{
  "dataset": "telephone keypad tones over noise or synthetic speech",
  "weight_standardization": false,
  "padding_mode": "reflect",
  "widths": [64, 128, 256],
  "optimizer": "muon",
  "learning_rate": 0.007
}
Rows from block 2, named by matrix and row number. Each number is 128 + 24 x the weight over its row's rms, rounded and kept within 0 to 255. All counts start at 0. Numbers have three digits each. After the name is the row's rms in percent of the matrix's.
# conv: 3x3 conv (model.mid.0.conv.weight, 256x256x3x3), inputs 104-116, a 3x3 kernel for each
conv.129 101:166205118136135136108128145124123148137134140088125130138177102120141139127133110128132168132124149157108147115153140129121134102106132128111143107120145108131109136111091119127093111127142127183119116099132108159097114142092144153126179143123121087116131108127174137135076084130165125135095082141130111140126151170098078102114106108139133142084147052
conv.130 103:160069166097138128152116121114153177110128132127135134114122175128137148123142144114006142131102131138105158126068123133127144123159154112149064118137149124123133141194137124118130146128099129178163122151141121174129107078117136107138133142131114098152117157129115177122124122148125140122092113149129101162141125134155104120143099081129091102117139138
conv.131 101:130095099147171157137143111112151136074112084124140092150136150108111121116090114126124149129144119136130141152131152087123076115102130131161157079082085112087101153140143138123125137170135180184184107129125085086081144129143141169125124172134101127112146144122124143108118125135115089114144105143085079109113116080138116082131127163108137147088113116
conv.132 092:159175170105121157110131131146114096135107093146107129117140123112108101126128120132137094134121101130138155156106104153107113139125069129127175122119125121124127115145132128159134148147168142147101131132096163175121156114140099098069115109147115116101128125113132145110129099127147145122140172129097108106145111152126102141075147117116133104098137162
conv.133 102:155129181137127159136144139131111131102111145145137142113123149131115126111125126126123186133135153129144116134186141152155133151111118142112139099094095103091110167167187122097122135120155145155136098098088165088136162134141160131132176131172102153100127130081116129108095108129113130162125090130086110131134147106110157109128135123132171144087134090
conv.134 098:154177176147125126115110095198161153136136131110097103139123105091136170093109151126139161136094133178142152151108109141100154083116128150154142138125107098108115141133115143151144091104099134086096154126171120110109137116124118135136154143132109088089143140176186157185111146165138146134131144136134144133109092098110110130117121127160141171137153133
conv.135 094:189139128159129130115119135146129176102107153099111157088067085183154172150113111133127147124129151148142161108121130150148154140110142100100114154149147126111126178187154129130116122156130101102080136124101122114128169155183140108111110083121116113147077082088124123141188161170159140108192157118125096122163156152172157157114138136107126151093098111
conv.136 093:107088106174151196143123118140096129140112119167105143104052109145102115134118162126143098122114108158132096096111127096131108162119126103088070127137135103148089130090168118073112166112174102096103175165129152127145104131148165175141102104126116134109107111066098082134141131114139138106136131125133164080088103077141150127138120093113124110131136168
conv.137 114:133211118143167123149124126115119134122125116116133118125252117127130138105089139135143105126147155132122143139159121136162130129156134122162124137120128140128118119040106114146121149151115112131111129125116128143126126177147124138121135129116108093137129154141152160128119095123148161142120142127149111116134082143132092136117221144140173151128145122
conv.138 099:135189103112127137112125140134110160130111128133120099122125111122134160117113117115103096140115088132151106134085092121142128135114145137134091128132141118117095149083143153139193134141151107170095118138109109083127093148170131131129139133134108088139115140144127117159111108142130138156131131152150118143139112098170111106117140134147129132207117126
conv.139 103:126091147105127130139129143125199130140119110148102134143020131114095115134123158153154110171128138146136118124165123139131150142136134083194092143145109131141126128201122149193151121116122099133114112134100119123134138078167120095115127123117116064086139123129134160144127145133149142150126126112140034123154102140102106139116119130143137139120129132
conv.140 108:137125090159134111139135118118118150112123142104147128155056089109077162108133142118103099144134096132132129118073100156107117119159133129143080086134118122145138123127102111144126146143136179107080120113147110134112089126160114112142143141122120130180113112144129131132076146170133150123134156141145129151142101139081127162175124114120081101119127107
conv.141 106:165141149121132114158119134178141110117137120100104125149165101162153134152135093127118099133137126137117128165129111142169123146123110111071101108087099125111112110123172137136144124094113133159147165103083128146135210093135147132121145113140100089105136134147101144149126114098147128121162126141138196107130165145143136146143054117130128165103126112
conv.142 096:099115158126169156152095147156139170119111128152083112156147148149152092142081085136110197147123136128128134137157143128132129125147082153154149155150139123063118121192133111155135142122143131155134134192128180109107069092142111138121112096144149146154136089135090072090146128157146107142129128122088091113190177088167141077138150138119173137156100154
conv.143 100:134149130179078101133123096113120138129130133102140138127109119130101143126095119154133081147114091157133114119105116117130128108113112100109126142130118105143136130108130147125096071116109140111159150100092163135130109135123115102124126127134097104120117137147132123141123148099110145136113146151155157145146107143099126137133111123175143103135115127
conv.144 097:159134131141120094163127174133146163085108100127113133118109142167149140088130118130125138124119116104088094125113157103122131087104095120125142179146152145153167133138146120128133149159138120105118125127123134128139076096101118139117142148131153175139118138104116121093134132142131135172111108119155151149135139163108112109129129104108123139154148159
conv.145 102:128114139124055151100130120179152134100094133119155095127192153102153118126097119141149150117144092153160088103119142112133123118096080123131123121134135118137123142164147104149155101130144095124132113103120074119111145138122143078111134125157171153140106117137126153112146156137138135081146118095144140175116135111159048108147168142095129111105141153
conv.146 086:180150188157136165135115099102102119111115160124119127105129168113139149131128105103098112111111126135159128085105092122160145123136102161138173123109150123113130150171149111135134088109096122154151069122127124135101079099102124146125168166135097087042127108122124119120152123141119116131132130155110086083110098120131119124121095103137108120140124118
conv.147 095:156151159151145144141129152196173145173139125152125119134108115093088090161147140142136128103122113139122109107086086104114123137121130123135116128123143173130137155109109114094078129121134171149180128089136118113112106100136134127155153119133104138128150172136136135143146163175153147160153122156071083062172159130140144116113123134142114148135130133
conv.148 093:097101179124116167104101118120144156124133139136133134083105148107128114126101098111157154101099135139129120156145132141134135131107130072116102128110126148140108116149078135123145132129168112101148085097117091098103112143130168176168147158159163156134127109128071080124129121104168142137168169170132147108166146098117141089142125123124099116166131148
conv.149 089:101113149146161134104119117113088117134124134114108128102140091111119149103121156121122151125117131133142141095109112164157137124142129103105106098110095132128126131141140095130141122120118079097087129115091108131133186159156150146139112113091162142136134116131148143139162163126120125128110126081110196062098108154131085112143092110116123104155167069
conv.150 094:062090129141163137107120136139192136134167126117127146106150079140178122129205134140150181139140130103134116123200160122191116112163094124093155139149150138170116131147141168165130138143134106124118120154092132174097096182116106198091139182134149140143109089115123114126122104113120118135135127116136151096122120107139152146142081132117126145110131128
conv.151 093:139121114126136132087123095159178116125131126156158145137188136112128113126146135104152110122165168091122125113147093098121100141082133137138102125148094140171154139159155139147097141108099109107138121126080145134102161167145144187137131130162109163110146142112145127107146156150125088123142134164145095110096118133101130149129170114068117099126131133
conv.152 101:088109119132110136099103123122207122143163133113116132101162118125159120115183114144134125128132114106158117130126122144124126114078150163165137102087099116088109107103108122092127137130144097101127157146120132164117142141153120080120129069119136178140120143125142174137154170142157157132104098135122114131120080104099080120150099100134109127132125141
conv.153 088:117115131160170173113110134141144140122149110144142127140156115127132124089116096114147151108129120103098106148139111141112095120092070120163145147164166121135135112119081116130117149147151145149147136156123095103112129117129111069083121100122114138162063076066127125122126156144131162168117146164116092099118093075117099089116139132106152140120115121
conv.154 097:119121123151142109148134121145134208117164132100153190125128188119134199128135157136101137116123104111125114117116119119147128132138099124069192120093127117105131173150140155182131164148163135131135127139140108126125122122144164171096125136117122128142142148160077085162126109159103124110083136116107124103102089101135128129125118176149160147121124149
conv.155 084:130125124091105117080103154129110133165150129207174132071079124130129084107111140130151125127118118125159171126066095132134159121135141113123109134118138127143209074102106128149163105140138112091102126149145073127139127144160151121125136153109148103119115117125156127088115132116138128146131165175117102100148128102167127137058113109137119104108137182
conv.156 091:167142092145128113103114152132102181126125154113129131142142157076121126093118146112109139126150105122120100073126123127162163112113089149125121136136103121135171127156149128133144122120097161132098138097089140090159109198163146147134080084100083099136124102114101090081147103137125113089130103112160135115109154130123159119144119150142144142152125180
conv.157 090:114137117099106109101095140144138136121132137142152143112106120057101139124141161133129099142172132143138131123137152096086145117117169125121110088090091176142189153140138112159114106112132096103130070119133128094176142177173067089101107101137077074132128144134092118095177170124123149134169151181144113123130139138163187088129155143058111134105095160
conv.158 091:126114119156154137120106109107137102122115076145168138171163168106124107148143142139142112140143117173136093076148153101075140115134134133138100135181114104143110133139131167159183140160136108128073135168123136162157163175182085077112124128120108161076106137104153150147161166179184126127145133073138110110123143134116109101113106131168123160160130133
conv.159 089:130117164115129102150127114168156168133095133119133104133135096116146103130117119151113169143133110144163122105115120117107120096093068142091085126141122147174119135118152154170169098094137115133097113092111079123092119163113147138145139112139133164166093111142128111129160157133100136111127146117156126099147159123125105165177096188138117136120150099
conv.160 087:085114092158133138148079117097150141112082104149115170113078113121121143140113093074083068155103088151127071090093097113123127108156160121145098138147128160118131167105132104097157107107128140131091137170128108167131119134136159097113160125158095182162104113114130119094112128110168110075154103134112137128134098134133086114137159145147151167135096082
conv.161 100:139091116180192178102135106111110133166164181133175158103108082106133118149141139142119112139151137133152132139116129112124116082102099136155143106136145134140195127149137126132140156139144130158112121127108099107127119099124151141133113182151114123143110088127139165156140106089112092075134141161096045068147146150125146119137134128111097101099118108
conv.162 077:144118135132133139152132115122141146117117113105093130068082095144132085180173125151136143136108115159140116141155167126125124115112125091115093140123135160134143167100115169109123132139190118125161135113093164145117148132146145114097115079100164149185161144126129159139093103108103126127111126141135147129154144144139139105120112127119116126166138132
conv.163 084:093127114093127149095064097145137113110112101112126096106137127143118109073053104130124119108094122149064100105106127140130129118077108141153117137126122109084083152104122116123122096111105150140157171112114151144102131141132114139159088084120137115143099100136135136205129152140096118110109129104107112067084114108103113166144131122127096108170120146
conv.164 094:132111128128117133153133140140092108131112101163121106140125157122112156126111152133110070154140108150111121124099117112129141106117125126114138116125164121121133159150140148150130109106104133143170154145193099057149113084087184147121157116101119096116139113108155145162167152176131129161147139151133065138147120139175155135123153163117126159134118147
conv.165 093:160124125149109124121095054125112107146151137155151127140139131145151131105104109153153150123134132123113110143108117126166099109128107153127151102125153151138156111115109125132143145129100169152168121121138165142127176127156114130127063134110129126075166145122102133146164138133121140118102109130154146138106113124100123107113123133089084116117123098
conv.166 088:119081094153130109121119075146147118129132155128142138129122123157151112139166090159128088129137118108161102127089135145133149117104134128132148159147141119127078092108075100093135080091097149123114130124129149129101079123113137152116132180124140137090116123103115163140194155119141131089117122083126161132133153143083132074133129144131101105180144110
conv.167 091:123168176114134156135105087096116105130133177092097100124122126117109127146097118138134161125134164121096111127140165096106115147115111117126157135126149114122106116129115126100135098107130117139136144130112156146161153164158118116105076096085146121094158168186090116153091101131095121135116109129146149160120126154132081065122108108113120136154157135
conv.168 097:110169171120077072091133110134116151150117139118143149168174169147144150112142134136144152139111107128104087173163158133101145115108119114129133097102105128150148098122122125140127127150130179166136133085096095094114105148104090106120121119126118081078141163185193125143116121119155145152093130106123151161158118104120099130078108119115128112130135122
conv.169 084:108108114105149126135085099135125114110116113160140160124132151121128140074115140095123130154136110127101081138119145123095118157116087181163138113108130115102124086142125087126152104117159111125139130110105145180129143130123113124124060050071158128131114129102090111162128125093102096130113126135115146131154134135116071124135146147103121124110109121
conv.170 096:139145144110086151116109127156138135111108140117108121109099148153115171160101144123127104116148134107108100124115139144139169127136130180117110151125125157136122146104177170150136140151158133103117165135115200157145077110088124129129164108148148180120130157113060082113127132132074089138104093155131100113138097182119065141122110116166151136155144158
conv.171 090:100103114121119097119121104148134143131174158119124108118115151074101113111152134153137148119129145121133135156176154093105122126155154137164153117137134112145145151150162161144136139099112158148152108123134111140154117072110131107148162148125114105144110117156124089068080081087134130132161152125065078120091116110117136120141120105101096116143145151
conv.172 090:161153122116094077099122103117133136140121100124125128103127094120158089120128109085118081125111097106103104085110101120137104140170158126118112149141127118128159109101096126135122127149135118121128063132127126164085072087102149159113128148148100132158126137120111121082133125145145131131144117120108132104126111074140139147144149127150173133143153146
conv.173 097:099111147128139160125079104087101095142102107168117158145127143175147139099092093141142136147130114113139128093108111131114148135088131121128121135152143123136119104132092123134114127117123122096121159134129163121132129148177128096110118051030175163160113111099158175133150136132144126094134120079113098135124155167099127089121116148137135113101146180
conv.174 097:134113074136158127129142140109120120159157151161150117145140105102094108087135164168151158138133136097090099126125107086115120161166139147116105142136133108116120050094104129140125199190171130098121083119150110151161117099069157115153090108074073139155159148127129100106145155154152159161113142140179153143133124119121135141120083091160115111139134128
conv.175 104:112098121115105080087103090152149163119110108121119118135126122129119113124144150142150144111119103126135159106108118138110090126120119109108109125107100095104119160149162128129119131119134128115117192155128111094139120118119098112087147154134169159170130136149089103074137138140126134143110107080133104109092097106131159130127151154171172151108118112
conv.176 106:106066120101124172087128101148133110134202155122142144087152145131151141107115129162099081145121133114167145095194172076152154138128121108107148125138135097131139101127129133122146132159152124147183100175183102150154105132122123150125094151175134157107139131114184121151161111062129098115122096090143144138135120105134117081119116154118136130118132127
conv.177 105:157104115130126123107129138113207135119140112105107137157086144135111147146119116135137103149135149106129137125053121119130125142151115154139157141151144110128117089170147113129115125145130151062125136115146126098122122000090145138140140178173114167147140143148137120130110123116131128126144135134121143134122158146111119116156084150128118110141157120
conv.178 099:152200144105117132124114098154147154102105109142131122117143140158139155095100116131157133156119102128129120084113131100146125094128122105144094134166122087121111169204180122155140144128134125094118128140138128110073179158142143151144156157136135094108162136126174134126133126133155130136122138122122109117142099127126127124108144151111128118152146161
conv.179 108:148152136135107098129110115122104116128117138156123153143119151141101146144086117128136076121110086144124117100120097117108128105104137124115146123137150152111125103081094150119144126120121148115132128083136135072120171103168116028114137066107114137161116130127115134155154133094127127107144121118138162119142131111114104125117106121137144111122126101
conv.180 099:117146134127154108133130144130114213098094124138156098121121112109117105111113101146123150156138137145121118120132085120130097087152137131144076114136099132133116103145057085135076122175111096139093103134105092145181144160107140138111134132159116132170128154168145179140133095159129113114137120107128120174122095148108120143086134038113142075146169134
conv.181 099:139163106098113121109132091133111094139133117142128138158173141105175129125122073165127087142106085146116105136154172125100122123158138072124139089141107098069088155147155147168158118116115120115144106118114114170134124142102133106115139130146158150086128136086138127120149169174153118116096066110163132134153144154138138118129126173124152148113122126
conv.182 096:144101124161096089140119133111156118148143129146156128183146146117093133083102106133181170096147165105132101160140154135149133138141155150169146126097105117094080127095123123112141113112103151145143116120098094081075161183176144151101119137102085120151108127126126146152132157160116114145120127161163128108140129149087098115091115131113123148087114117
conv.183 107:108159168122113126104105118084134114114142123128141137128086123127102129150121111139110048147165138129133137130202094120122127121098151110140108128108133133115120136086154114108125132129116113217136135132142109102121133086144135127142125137121127121129124132122158147129135116110131137114120119146151068155143128120141123091113129079131132115140115142
conv.184 101:157164177168147135127137152133110107122099115142152127148148146141131101132121127121142155119121150105107118120144143154122107117109126109121101160162153170164181119138146130121107141150164088099077144137139109112105062068061100106091129125116096094076098131131093129121140152174131136151127147150188183214143138129070084085084090094094108095149137125
conv.185 095:143143126087107118089089102136121136130125098136136134112151131135147138158141156187162103137120124121105104115092138139100133164130111101086115149132122144082091095137101121147124105120123122128120133101127160140127138117111129054113146121176163116105144097127150147148135139110136134115140168095167161159107124141073090135115139104148175129144158176
conv.186 107:117109137139144174071114101111088141138124135130142149108082113130130164138149175130094136136125126135143133111102107101167101120162130107128133092083144123141112123168106126163106135140129156170134117102148139134134176164200128106162130143144167093154142129104169102105146077139118093120135126175133047139114104129144128125103134127116104141127132118
conv.187 099:122089135157116091143124124130096169131119124127135139152117110119122112114127107121073144113133104157144153127114087112115123122114117115132068116124125131109130161040110169109100132148151142160158113100105151102127180162161127128095124118166163120150136129139131108144126117118139128149145111148144178177125159154128156133109131091116132137106123126
conv.188 098:122147101150129119134153103132145091127087102162136131093143128125092121097112148134128119135126165139152147085099105108135093105118093137093103191129134147112152161121161148132151131125152139132145128133104116130135108090140133157127062086096114110142103125116137153110153127129151151157133130144089128120102110117125113140136138131120128146155141146
conv.189 083:169155189096103143120126122148141127154114100134162142103108134100105128139119108143151151146137134109127101131105110131133129131109092174149165152112109105107106106120153185141160133146163154186186083102121134120139150135138066069078116122115121094065152120122137126124124141152136111124121108084090105115172138134139164125089120137117110151133112133
conv.190 092:093099057143146155112120097138144108121113121136135134124118172152148182159169164124118091106107103145131132108096117148122155113109111136109119102119132191183222158166158126124126088115090141113119121120127152152146122106084113112113151145119116114085144133117078105063155142189116114123150119152115132146139130150144163137099095115144131118120112117
conv.191 102:093105114129139126139141131134148138133139126151146121166162163106106112113118074168169145170150130115107076151133126093108096125107082190158142131137137142140128088090092103126156144135135190142162095125123102119116198180161144133089083084072140121127125135136118134152119138131145157131118133127096096140135137147154134124110116144094127118092109116
conv.192 113:102122141087174139106138085135116151091180122135143132103129085152117133098131116135117120154128152109098104106118122103127125110132121122122145128124089113164100194136140084135156142111095113133120114161090080109105134155128080152114192184129135098153134146132150124096125149140160126127143113097144135134166099120098136137119135157120105130146144128
conv.193 094:127127137144133114127122140159163136161157140162160141167134103103086063119142163137087130125105153118124153110127123093096133134126138146153072125092068141145121120117123085112146158098123112154113120102092125132129130096170112084172101086110143089096147160139129118070157133081138101120133120130074121130079122148095160176138111151153109133178113156
conv.194 107:121125130142105107176150137139187144137131140137124153155076112128118109140124121152120125154144140125100134140107097121134099138105122139151141134122142143121130132131148135101106168135139120155142120127093122109142162115125145118093101094122102118123128139143119139123117184099091153104133137145133000132155125139120108142130102156128124128113131115
conv.195 090:154165185091083115151144175142126105111146134100148155160143111123099106169159112119139114117136137133104139139144151117129077117125085119100099101097144139131136153159167152139108135105108137136135110130120116137097129148166102127130103071125096118095150142172110116136146114114121153121155154151122092135140099134154143187130152117122143155097131124
conv.196 105:185148142125144146122124128125124145122121140141137137114155119118138105166159119122148197126155117116131097107143148114155132175108144168145119157135116121118117145141081131142117166137162098109083152146098155164122165083113151131119135092106146131178155127154127143118115089157125125120157119101120129140116130126125142098082085147131122124060121138
conv.197 115:092127101131130147119088127130148159116138146138132140119145129138159154138153142121149136125151123150141135133146146110085112170099159110125111117137127098118116115145083165121138133100151089125148092102126130124148149163155074053121138102201141140152106135088171181136115111158148132176121095125126111107142159147155137118104145154081103099124123140
conv.198 092:165121145144130131179156084131142111170138142132119094085098124094131080171114147117123140141134101157127150115134152135102131089152186120104139115139089129148114113159113129121110185087114087116129130146158152148129093115144086137133087085108108131141135129165131121102135126090159112087124164159159162105139137101133143160065083163110088132080103107
conv.199 101:105157156153115101150146107115157108130129084124138117141128068105105125128146168124141135143129124143124122068099076113142102102124104108140115106124139193144142152122153131120074097146154117166123148130159131150116118162155119132125112100130128175105107118090135135142121135141087105115145111137089094129118107113109125141143145143123111127091128128
conv.200 108:133095120130138144102150143130080164155119117132134111096111135121048123142137160106145138138133103130166132159138139098136118136134098142153113163098119117141115122092193094117174148166140099090092125148104076134094163097111145112137083125150101088119142106178167108138092170131108117119116170138145179113087075096153123158122138080126198170145151169
conv.201 103:151101105147083130109125153150120148105130133114147148110117095124146111174126145170101086126113101136138127151112130148131087150120104104116131116163114095159111172149115133117147169121120113094151118103112120060128110121122149111090109057169122123104118118142149124165136121118137156156141148151163152102185129129140153119122138134179143123133125144
conv.202 106:130111131111101118148138091111109092142139122169164106138131132083110064130113092124146153117129130136101084103150104140172155111129083176148161134141140160118118111147132110124118058149127167135179107128122147131097148182164143124168100153104105150120173170166154129141147133141084143120167142135148156113116112073097075093119105093149132118137127155
conv.203 106:123137148120144127078073165115122125108107132170172112119151121112135100095102165095102104162123112160125127134100145151105146108132142096160139115082113104121143188112113149097148122126128077125111140157136120131149149117157131093137141142121143115104143156143179180114143105144143121093129128122122138100140116101152120133151166163149102114152112143
conv.204 106:154152153086127164145160193132125161106139164137129153148135139119093099133115137132121153093114137084114137102139147163132115144162149086141164058116173111153169171123064158143028126120100112149183069117164114121153139138099131127113150138095138143136189169144128151141142124139108098104140137158162117067158125092161144095136132160142103123127123165
conv.205 093:149147169101151099114151125164144119157120134176117137158118155145097117110116155124148132135121139117119106118150125147172123149154134126133111131166078122137104164161112124106178117118159159112156166187105144177132127179127106171115124131120119124143095150145133159119112118088180074139115105158123110117140136163122157115125125089122150115108092106
conv.206 093:173166122131103123119106072146171147127141140137122118112164159115172179120148124131152128157179159093123104115108118101110110136137120074108159152163162131128129149151099117107070155141111174142167104085097093117090167134151138072080093122103100133124145142111147136154110100134105132133132141146120153096119166165102124152112064088117096109135136121
conv.207 103:143154164119125139170108119141171123124101134149091158128123116071088101154180162202184103093078126124134100111109130092093116152175143123147139129099140109127113158142136158161142137140076142127099074106114100112143057108138099162181135107098134151161078101132156116124133125106140106119125116090128131119100145097108143137132180136083105139102150127
conv.208 092:153148156118105154125119109140112163156111110172165081116147142132104136155107135129111108118141072171145095086131152127166156104134134135137152118112166101141133101144154154126132137141123139134154127148175126131160144131158136149106170144124151124094157128114133139086118112121134161064128180063157091102124111120130111127133118138144154131131141156
conv.209 094:116170163124118085120146147111142139151137132127115134136119153102120129091107180138122079128146125134116099141126122110142144120123116082149124132166100123167143146048094145122159105145142125183149078109101120131108118110109176156129111135093161158111155145137130153149130106104155139156133136167165141139145134150128170154105123116142131123122137136
conv.210 102:145134157128119147092113122087085180107098162145167194091094072109122080152174132125142152111149147138159176134133119158145137146144141152132130110122122136124110134154107154148095141132134115112128102125110156140153149137155147146169133081105095120127166139177169168168105134115109133131141124091154147111148139115118146138121140121170134128141131132
conv.211 094:082101091120119105088107075131157188140135144125119131109137133106133157094149130154129125109108116148118140136129161134163181092105110146143164138111111126150117124102072092112085108152106115127152135118145168157138116118133115104094129134170197223195146153146148136135115131118155152124113116131139140149122136148093104123171154119131099101111120120
conv.212 088:126118122157141169086121148136135090108101114163159143098135143147110147139138124174134111132139100122140133121128107134116101162129098133144084139148146082094100192168220132146134116112111103134098078110113128117136153139098136124126072087108096119149121109100121135131155129099182158145134123160169159129145141134155147176146127118170181162151150168
conv.213 102:124121129128133152137091118153121129121133106185134097109121111112148141121082151138128153137120150148086130144090143145177160136186107137115107118141115142178137136142133078132121138113128160120152120136096098184102112161148116125125155134138121128125130111102115108086157112137144126150146152140119102126099086110143011145156163149118180150136190158
conv.214 109:133103090068128149133148112110148118115139108123082127082093127158135129125156125171150096095110120069118095156121077166154141143097141143119139107102094136129114110116146128079115133096117162113121091116142110111122183122101144160139090117126075095080086150116140160159125134193124101122132147130059122081120127109153144129123157134116123123142121133
conv.215 109:165148134149161164103103207127113150116117136125109159180160142121106099056083060117127124106111121135159153129154111139152111085141075125127154155137128110099125093150091153170104170136120148117135138142119082104115122152121105146174082129189111121161086112132154128135136149166122108151096105084104122100111127102135120115146109144130116124166127141
conv.216 098:112118166126123136094097104128141160123147146123103086136133137119110106111112135170169119133126122111114087124071089136124123145138144162182235141112138112098146122113129147111085102111110152127144124121135143141156131137103130136097117130117094107124144149142146151135128146160121114102084109094130123157108117144131099081094112132119148169139147162
conv.217 099:143124126154161140123094095085125134090135122111128117090097093129136123142128127105123140122124114156111149101103150144139129149092103113112140081099094139093086104123098099120118142129108119096155113117105126111130159221194153166112142123104107140138127129167143209193139166156114166118146117078139097102113113117140131148170110156138131137136147139
conv.218 110:113115094131150112109125128133118110143105130109089136152097140129140146124148089105133145115088069106127107133121109132134152117082109141131129129161126062145112083141113121159163123140173172137119152134138105054101161169154150147136116097143106125098157104078147112156125119082085121103131163090091120118081139111107193128132122145162128127163152126
conv.219 102:142151131172151120130123129158098150110106112145112119149127130128120103117143125128147134083100115112129122125075143107099121124161132122092129130135098151156102189149152128079143151114124121105087134137144167154175119075100105127123096126104152119071108115125101095161154136114130129116192129095093086147111117112126174135130140156110131189138127115
conv.220 094:147112125075086061119111112101098100149152137142132124106135161108146135154134153142110125119117103118100086122102113154153148175169142127110110140130116131140147134120130153142162144124145103105074112131121154151125109111113116122085110121097131141121144150158113132118102110122131129125166140125131132142112113094135108103135135134146147151129131126
conv.221 112:113100092109151176135116114138165166134127138110136114153141143128186088148121098123124112114147134125105140171140116159140112135175095147137113115135131142085119155139127149114104148159107118103126112103134146136068116104130183088164149105169125165162142113088167141139118128155103099129094146163166129123112145138102077127118147123096140100164175095
conv.222 103:120148145065111153145155086132122196136086176104105142154129085146141097145129106119120151120124139119134165118123147181127099133121165121104145090095150128135141121115095135126072152134076147140173136120137152127155107123137137127157148134105137133158113140172086112127114135109118148159114092149145084113163107136173138120128128119134127148130137141
conv.223 097:135149165143147138130107146155153115155130133129114140135116136106112132129130102134127145139088120125110165113126156104128163110116120093142114115129129095110107129126131156138105121144122130142136110114133120134125139110124089105160132140161125130150153151121106108123150148108136102145135125147139144123129117082164120122119108150139163184134096131
conv.224 102:097131123114118104176158188137134063134136098125127138083095121117130120120100082133157083136127108169150124094109155108082150146101136160159154151115110183120104124137127130114158111107111127150162155135126147132100112122100147113076175106167137157135156164156112183116100129143125113129105140113125091119125112116155113141110107145135096125167096086
conv.225 111:133108120148128147115140142126153082127160129141165158090128147108104134126131145118129107131151134146157121107123126168129124154126110135119129136155131094190127134126150097102122127104154124128101129116093119085143129143113159159142160197148127154108121114126135002150108087132112111100133138117094090131120168176137180179132092084134085118123105159
conv.226 129:107110129127132165101111125165163111162132121163122121114111112109134104095127105131144102126114093129129126117122142148135147152143142123112128117124151106107147091114136122119146148116118139133119131138129117113110136133144145124134131126113101078088100068071138092096165165151143130133118116135139129146141135142129136148088118108099114099138122132
conv.227 100:132107174155135155166182146131150116127155117144141092114136182102121135145119154133137125122146133158128109086161121131177162104172160098149141128158130135149153120118156131141110115120110107153144118142144089169163139117136152144117124120110151144107103153115094135129114147143136118153135125163127137113114074101153089092121117120116116125134124133
conv.228 105:134101126125095134141100132107117107082098127097085128133144115151142111101113104105135163137135123107122140141113115115143113104111128167167094153138070106145163069123105101117109146113129124140102140150122133159131123123125084152151149164141140162130138138080127117139128138108090102137089073137101128088145147106148160083123163168102134092120119163
conv.229 096:094105111163148142118134102141125140147155145120145102141127145191125179151111142154105131146103093151120121130134136160159160106098111105139138161185142107128112113106129165089175100112145164153130156175131089101125169159125150132103145158159100139133107155116140133130158155130147125098129122118093065114137094141134132138157119136077094082111099109
conv.230 109:079132146133120133154138142106117131171107149137117109124134145095147132129162157112116135097104148120115115156131126137119109180157138166140161133094158111082119144165105082150087142146110139095159126108148132098157067129132094128116154153159141105100148121135124121116150117099139146129154134081134142131097138138091181126086115140097109152146160098
conv.231 088:152191183067074072149112142130085136146170162164141162111133088092065079162190186117141126138125128124114146126167109110139157162177182103124148103114114149137145126116074093122081143151150131156126137119128140157144107110088110137089164149130104102138149171168095115098104134119085085116125129141140118100154133127120097158079080137118140126141163136
conv.232 112:123102146108163124105131132118122129123128124131105156143122144169127150138126177140082122127109148130129134128142108109091084108141161100116097140151135085121166141119111114159171164125097134152093124115149138143119123119173093135175098131149085117165113122175075109094122153121131166149101154139123095151127102131091121099152127118182150141111127139
conv.233 101:171148126140136123179152129159161146135134131111138134129135106099102079134148120136148138152128120112126130143130111129113149151134115138123127134142136150147144127132170166130100168139106107146140096144100174145074103125096116109121127130122138127079154128102114120114142117138120121130102135138172139045122139135094112182128125099120151132120122106
conv.234 102:117146094141136097136118077114080126122104132125126070136151141113132130124145141102112097132129109151114144135125166107139154126091106103149109086165155148099109136131153112085099100161125140137126130131116149136139112134126176117099140108124143083144177106152182169164147194128071166163088085163136095135135078152145125140138119149111128168182161159
conv.235 095:128125164141138174139113131074138146111138133148125136116111096143161203112154078114148172122128091117128119140164132131145150161143155139149165113102150152131116136082133126129179111152136113185118151148125102116104182155140142101136148112111145137129139124115121114140106148144150159161147122072110087073137120146161144146098138162098121167100098150
conv.236 102:107096114134132116123140175086124117144141091122161184146131153118136157130114109127100118151166134151169176102142145096150135157148144133107126143130112161158106128123164089128127100109139111093125101124086101140130134133127127138121130118109113146095146140074133130119113098189160108079126146102148175155123163173133125163122103125117102074131125129
conv.237 099:099127115119138118133153140125099140096142166105133159101122131129118122154103123104159111121152128129135122117149146086167185102147139167108108140153139115162145116122133103097124125134136143133096130140105123114111127125086170118069172139097123147130125155123075137147134164134116166140121120143084144207122140191117132142109145140137144109097130136
conv.238 114:113139153164132105134122152103122129126139119119158144141134140118086124157116061149148145135128099164146153122119092111117149116121072175162126118122168139103088066103119178158108112076159154110097105119131126110129120127126177151082139113101150134163120137139141111085126148097121137132117076102095161127099149158125110103126122154116133128148139101
conv.239 106:069106127161154131140162143088080091108120144114110123140178168123139100142153106109135097132123173135094123106159165162145126140158176116123147152123124174109091103168148116156136121126087097147131122150141120124086140126127160133118106154161153099149065068129128128140139133126171135110167139178120191113141149133118154174114168164143173171096156123
conv.240 109:114109151132161158110160139132138137136129084144145057137124144120122132115087149106130118114162119121172099109123145142127145137092176161106130137134121142186122107134134122183123144137126165109178147161118121180143142103134140122125171128103136131143143100132177127112148110115128115088129149074145114105157128119120108131127110160118107110125117141
conv.241 104:118131151123147139067114134101129087136174146114129131126112140144118156111092090111125085114132080123162138108124099126122125170143131108181144121193171124166155184082128176055103157113130107124119099151142094109088186154150112118113119104084105121104119143128121098083147099106137117091113107116128095130159102114147126185155147132105143130103118092
conv.242 094:145132098153134152100118110081116094122154152122129121094090130107081088170158184113117096122165125138149137108122132127111106183150177138138173111113091112121138118111136177130157130103122095133138121129126161138146150158118130151132173154158088083064106149119166178172119110097115127108101116144077091105104107087161140144104101143123122135110098109